python train.py --encoder_arch="mlp_mixer" --model="model that answers yes/no questions on an image's attributes" --dataset="seven-segment displays showing three digits" --train_examples=195000 --image_size=48 --crop_scale_min=1 --horizontal_flip=false --translate=0.06 --questions_per_image=8 --encoder_norm="layernorm" --encoder_norm_position="pre" --encoder_activation="silu" --encoder_mlp_ratio=2 --encoder_parallel_block=false --encoder_inner_norm=false --encoder_drop_path=0.1 --encoder_patch_size=[8, 8] --encoder_conv_stem=false --encoder_layers=16 --encoder_width=192 --fusion="prefix" --fusion_encoder_width=192 --fusion_encoder_layers=8 --fusion_encoder_norm="layernorm" --fusion_encoder_norm_position="pre" --fusion_encoder_activation="gelu" --fusion_encoder_mlp_ratio=2 --fusion_encoder_head_dim=64 --fusion_encoder_fused_qkv=true --fusion_encoder_bias="none" --fusion_encoder_qk_norm=false --fusion_encoder_parallel_block=false --fusion_encoder_inner_norm=false --fusion_encoder_positions="rope" --fusion_encoder_connector="mlp" --init="kaiming_normal" --residual_init="scaled_by_depth" --optimizer="soap" --beta2=0.99 --learning_rate=0.0016 --beta1=0.9 --shampoo_beta=0.99 --eps=1e-08 --precondition_frequency=20 --max_precond_dim=512 --one_sided=false --adamw_lr_other_params=0.0027 --max_grad_norm=0.5 --max_steps=10100 --batch_size=384 --epochs=19.9 --lr_schedule="linear" --final_lr_fraction=0.05 --warmup_steps=500 --weight_decay=0.4 --adamw_weight_decay_other_params=0
Rows from block 5 of the fusion encoder, named by matrix and row number. Rows with one number belong to one attention dimension. Each number is 200 + 20 x the weight over its row's rms, rounded and kept within 0 to 999. All counts start at 0. After the name is the row's rms in percent of the matrix's.
# q: attention query, key and value (stacked) (fusion_encoder.blocks.5.attn.qkv.weight, 576x192, the q third), inputs 128-191
# k: attention query, key and value (stacked) (fusion_encoder.blocks.5.attn.qkv.weight, 576x192, the k third), inputs 128-191
q.133,094,197,196,209,219,193,200,235,179,210,221,188,175,224,209,167,220,197,201,190,197,192,228,205,196,180,217,166,169,208,157,156,210,202,160,201,222,188,203,201,207,212,196,185,222,180,227,170,166,208,228,204,191,209,161,184,181,231,201,198,210,227,203,181,166
k.133,102,197,177,213,203,227,194,204,167,190,221,217,186,183,191,232,227,192,218,193,227,206,202,210,212,193,206,197,195,193,181,217,162,172,207,216,218,187,203,165,220,188,196,197,186,169,181,210,178,207,177,185,198,177,227,207,186,220,204,204,231,184,196,209,204
q.134,110,194,218,173,216,232,226,193,206,170,216,230,173,204,224,189,173,210,204,205,181,185,217,153,177,168,200,179,224,226,215,162,219,232,172,162,220,211,171,222,169,209,204,164,191,203,203,171,168,193,203,232,204,194,180,194,202,171,180,188,184,233,228,185,226
k.134,119,208,213,189,218,215,173,222,228,217,214,245,203,202,201,178,190,235,189,196,234,194,201,183,161,192,145,213,192,161,230,209,203,202,143,203,189,212,253,181,180,201,196,186,253,225,195,220,209,168,217,175,231,241,185,182,214,206,179,197,191,194,178,225,200
q.135,129,211,163,192,211,238,162,190,197,191,207,214,211,219,214,197,188,194,232,138,196,214,234,190,222,187,221,183,201,215,212,184,240,181,213,195,188,196,177,237,201,212,196,200,215,172,201,206,166,213,188,187,202,188,173,203,223,257,198,202,178,202,184,198,201
k.135,134,206,199,216,178,219,198,232,197,231,190,191,215,199,162,244,184,205,198,234,192,218,199,183,223,209,225,174,183,185,173,187,201,184,169,218,176,215,185,201,180,183,191,180,190,180,192,192,198,173,179,201,156,212,232,212,187,179,173,195,181,205,157,250,235
q.136,105,236,209,236,181,208,181,175,228,220,204,176,220,212,210,170,198,241,209,206,197,210,190,216,164,174,232,232,196,201,197,205,171,188,164,225,170,192,216,209,212,207,184,211,193,189,189,180,208,174,209,176,206,228,203,208,193,187,201,218,206,183,167,218,202
k.136,112,199,177,185,191,182,192,214,189,217,209,242,193,213,223,194,158,195,201,220,177,240,187,178,184,167,216,226,159,196,239,189,208,226,225,195,195,197,198,179,177,157,207,226,191,164,213,201,180,188,223,220,181,220,197,212,191,181,234,216,197,225,204,216,198
q.137,108,185,231,192,180,174,193,194,203,173,219,177,207,158,199,228,180,226,196,235,172,195,159,207,196,189,226,219,234,224,248,218,163,167,211,209,182,189,199,195,222,203,191,216,199,194,186,214,198,213,201,189,193,218,187,201,191,207,208,178,208,195,198,199,217
k.137,113,205,207,186,204,209,177,190,224,236,195,186,213,165,189,161,202,226,192,201,197,199,197,174,163,208,205,207,196,190,237,187,191,186,206,183,208,188,234,208,233,174,192,214,186,184,216,216,195,153,223,195,219,233,191,171,209,189,216,200,210,188,201,221,195
q.138,107,208,226,186,207,208,204,226,195,192,204,189,216,170,177,173,165,218,215,175,190,215,204,224,175,196,165,170,219,201,177,205,180,187,221,167,205,219,199,199,207,195,206,241,217,194,208,210,188,182,184,154,170,195,192,220,213,165,204,168,190,199,180,186,217
k.138,099,170,181,209,247,221,195,171,198,174,213,188,197,192,181,196,235,172,240,222,201,179,187,181,190,209,193,184,191,186,216,180,200,161,187,184,219,183,219,191,202,195,211,188,207,192,197,202,191,171,178,209,187,182,224,197,226,171,226,209,227,217,187,181,194
q.139,105,248,216,196,179,206,192,179,198,209,173,188,196,208,212,181,220,196,217,246,193,209,206,169,215,194,212,184,194,203,244,192,197,189,217,194,213,196,185,207,167,162,202,215,192,210,176,176,216,169,209,179,215,186,186,160,248,182,247,208,178,192,224,176,192
k.139,118,222,207,202,208,227,265,162,207,182,192,209,192,172,231,180,185,257,165,180,187,201,240,212,217,163,217,214,196,204,170,202,201,221,230,206,222,188,203,219,215,200,193,186,182,204,196,201,208,182,162,183,194,233,204,171,171,212,205,211,225,204,209,173,194
q.140,111,181,229,224,197,219,187,188,202,168,172,196,236,199,173,210,223,180,207,208,190,199,217,185,175,181,209,176,200,232,185,193,197,205,195,153,167,191,180,172,197,227,169,197,201,204,209,210,180,230,201,196,201,227,180,195,181,187,199,211,228,223,220,198,210
k.140,113,194,211,214,221,236,194,239,192,147,188,188,209,208,178,206,221,175,217,215,165,190,158,232,199,214,198,165,228,193,223,214,193,182,234,162,219,230,205,193,211,202,201,216,215,215,221,218,182,186,204,201,218,190,196,245,193,224,203,209,191,211,200,183,164
q.141,107,217,229,193,225,186,205,208,221,221,232,176,232,208,174,206,234,224,188,198,194,209,212,240,207,240,185,223,233,191,200,175,196,177,225,229,191,185,196,237,197,196,212,193,172,239,211,230,216,185,181,190,211,223,214,212,187,202,185,179,202,194,171,190,190
k.141,116,208,195,174,203,196,190,203,215,217,185,200,256,214,239,212,182,192,186,201,216,156,245,205,212,206,172,219,157,234,198,225,204,177,185,212,178,181,171,224,236,171,184,198,203,204,239,187,195,204,223,209,215,195,207,190,216,200,235,208,205,210,222,179,200
q.142,099,189,227,193,209,212,215,192,199,165,240,207,219,225,192,161,223,228,203,163,190,217,185,261,191,254,189,213,215,173,204,179,183,212,197,186,232,216,210,223,202,210,187,225,181,228,221,205,212,214,197,212,197,227,168,206,199,188,209,214,172,202,182,189,190
k.142,112,220,198,225,226,183,199,197,196,181,171,208,214,195,211,207,194,222,194,235,217,164,210,188,227,194,199,224,193,188,187,226,179,167,197,226,165,197,183,186,213,209,203,202,175,180,214,181,195,225,185,184,249,195,174,192,203,164,212,219,183,178,210,185,184
q.143,103,198,190,170,215,169,204,179,203,199,205,177,176,171,197,216,192,203,237,155,196,187,186,219,211,234,185,233,177,185,180,202,214,202,203,199,193,180,177,208,193,232,226,184,260,192,233,188,194,206,213,216,182,192,196,198,250,243,168,187,182,183,200,227,209
k.143,113,187,172,201,195,200,201,199,210,236,190,178,217,203,189,219,197,202,203,223,213,191,191,210,194,185,198,213,178,194,179,197,232,166,221,174,188,179,235,201,221,191,196,185,223,234,203,238,188,207,193,225,195,212,198,183,202,182,214,194,222,173,211,190,189
q.144,091,209,186,190,174,219,216,161,202,163,218,168,182,207,212,227,204,201,185,220,203,185,206,200,244,186,208,179,239,172,177,205,194,182,204,199,233,193,197,175,199,211,196,215,200,230,228,157,205,198,218,203,193,203,164,167,205,199,226,231,191,207,183,193,145
k.144,092,193,210,202,200,184,212,194,171,196,198,194,181,205,187,203,232,212,203,212,186,203,189,186,202,167,210,195,236,157,200,189,182,179,193,209,208,233,245,210,180,210,230,190,180,183,216,209,219,190,155,193,214,231,224,222,173,189,225,193,229,206,214,201,195
q.145,083,181,200,183,217,177,210,220,186,228,190,174,219,222,204,179,190,217,146,225,200,185,187,180,215,179,216,187,187,207,185,190,175,198,204,223,207,206,170,204,212,202,180,180,202,166,215,197,186,217,176,186,204,184,213,205,185,209,203,210,217,191,218,204,202
k.145,088,195,207,182,201,203,178,206,202,209,192,239,187,213,174,171,205,204,184,189,217,205,165,165,230,207,179,193,190,203,234,182,217,190,237,230,211,206,226,252,216,226,220,192,231,225,217,209,209,196,174,166,199,231,199,196,199,216,196,180,233,220,210,211,219
q.146,100,208,242,201,179,228,185,193,213,200,228,223,178,194,192,177,222,186,194,176,213,203,188,212,196,226,206,192,210,187,195,196,219,198,180,175,188,189,186,198,208,193,240,200,204,211,210,159,198,185,183,159,194,173,193,207,197,186,236,244,180,224,198,218,236
k.146,107,222,223,205,193,222,216,175,187,178,180,195,199,237,206,228,171,205,217,169,224,168,233,217,198,188,181,202,215,249,173,206,210,215,223,192,172,200,203,187,223,201,219,200,202,189,191,196,208,195,191,218,195,188,187,185,204,173,218,209,211,185,239,179,209
q.147,098,218,209,225,207,184,204,163,214,210,210,208,190,197,229,190,234,209,182,216,204,205,213,170,206,204,208,197,214,201,208,180,192,225,177,196,219,221,231,214,204,202,202,191,213,210,224,218,220,202,229,194,214,201,214,202,175,165,256,239,155,205,198,185,181
k.147,088,191,246,213,202,179,231,151,189,198,212,199,171,197,237,228,174,197,201,213,227,207,213,243,190,201,215,209,189,205,212,174,182,228,220,193,211,193,190,183,189,203,215,214,178,165,186,170,206,212,159,195,199,197,204,195,148,169,215,223,169,194,199,218,193
q.148,094,226,197,191,204,209,174,203,192,196,211,214,174,174,177,151,204,196,217,200,200,203,181,215,168,203,182,195,203,198,209,217,212,172,211,183,187,193,238,202,194,221,206,209,227,196,210,188,228,216,229,155,189,203,184,185,223,201,159,229,189,169,186,219,200
k.148,094,196,225,169,211,190,176,202,191,207,209,185,213,195,218,203,191,203,170,192,230,210,198,194,172,204,197,223,194,205,165,207,153,179,174,217,182,211,180,172,227,214,205,193,185,173,194,172,210,206,176,197,184,221,196,151,211,185,234,170,200,220,230,192,220
q.149,091,218,213,184,203,214,215,209,221,180,190,185,214,223,213,202,211,147,233,188,219,175,183,181,208,226,194,195,191,188,170,220,217,212,186,224,186,171,203,216,196,230,202,205,231,202,207,216,195,158,204,196,233,186,213,201,208,193,219,200,209,191,223,208,210
k.149,093,176,224,228,214,203,217,173,219,155,198,175,209,205,193,238,182,201,218,184,164,174,172,193,188,204,202,203,210,226,193,190,209,197,176,192,220,188,218,195,179,202,217,196,225,225,136,227,218,184,206,243,207,189,178,188,193,190,183,191,202,215,208,181,218
q.150,098,174,173,194,194,241,195,186,228,216,171,183,221,200,228,180,196,203,238,215,200,190,199,219,230,152,200,200,243,194,206,199,204,226,226,189,223,186,210,186,211,212,179,197,210,196,225,195,189,205,223,200,211,178,201,188,209,229,201,218,209,215,226,230,188
k.150,095,213,173,185,200,201,166,208,192,223,177,187,195,191,186,198,208,197,235,173,173,227,152,187,198,155,210,176,225,195,213,197,246,205,193,187,174,244,221,199,191,213,188,200,194,201,177,198,184,199,199,216,217,180,218,194,188,178,223,194,190,175,237,201,233
q.151,117,204,213,179,198,195,239,185,193,225,214,195,197,185,235,188,201,237,213,180,207,176,197,189,253,177,213,194,214,215,173,192,213,220,169,234,221,197,174,223,210,209,172,221,175,220,247,168,197,203,209,210,174,174,223,187,190,190,195,199,187,224,157,217,207
k.151,114,224,210,175,201,199,208,205,189,218,177,234,220,196,193,184,180,239,227,157,239,191,181,193,206,166,201,233,171,199,197,215,187,215,179,197,192,209,198,206,194,188,192,222,199,204,246,193,207,218,233,237,178,196,222,214,175,190,199,219,195,206,226,218,185
q.152,107,189,179,189,206,164,198,226,173,192,222,208,201,226,185,177,180,200,187,228,193,197,206,201,191,208,193,222,252,216,221,205,168,170,203,200,200,181,228,210,205,187,216,194,158,209,204,190,233,213,184,202,219,258,188,174,187,204,208,187,211,196,185,188,179
k.152,105,221,209,162,200,187,205,204,170,204,206,198,197,193,192,219,214,209,199,203,204,195,205,209,191,216,141,202,185,191,200,208,163,217,228,192,214,238,178,210,224,210,197,205,162,194,261,172,186,200,223,187,177,210,182,204,208,194,215,173,214,169,221,206,197
q.153,086,202,180,211,203,215,174,196,181,205,196,225,218,177,205,193,200,219,228,176,212,191,172,223,171,187,154,206,183,160,214,230,168,183,228,234,186,211,219,211,181,238,188,218,205,216,212,244,200,195,212,192,212,199,233,218,189,195,184,173,178,204,171,229,180
k.153,086,197,212,240,163,230,188,218,170,198,233,208,213,151,196,195,165,181,181,205,163,192,196,239,195,184,240,220,238,218,190,216,195,166,175,231,189,196,195,168,199,210,164,198,222,179,204,194,204,238,200,191,207,204,199,193,195,227,205,203,168,224,203,195,230
q.154,094,222,237,168,198,194,210,221,193,173,186,212,200,220,209,194,207,184,165,187,184,206,190,181,190,220,218,189,193,229,177,219,182,194,186,177,234,164,185,225,203,176,181,220,196,192,179,194,155,183,185,184,169,176,196,221,216,212,179,201,224,238,191,177,200
k.154,090,204,198,229,202,233,220,207,200,176,206,199,237,191,214,217,193,182,209,224,234,219,214,203,212,170,185,229,205,236,206,218,231,202,229,182,183,163,184,220,193,202,188,214,191,226,177,172,216,201,210,227,187,202,200,215,201,221,178,189,190,157,197,195,164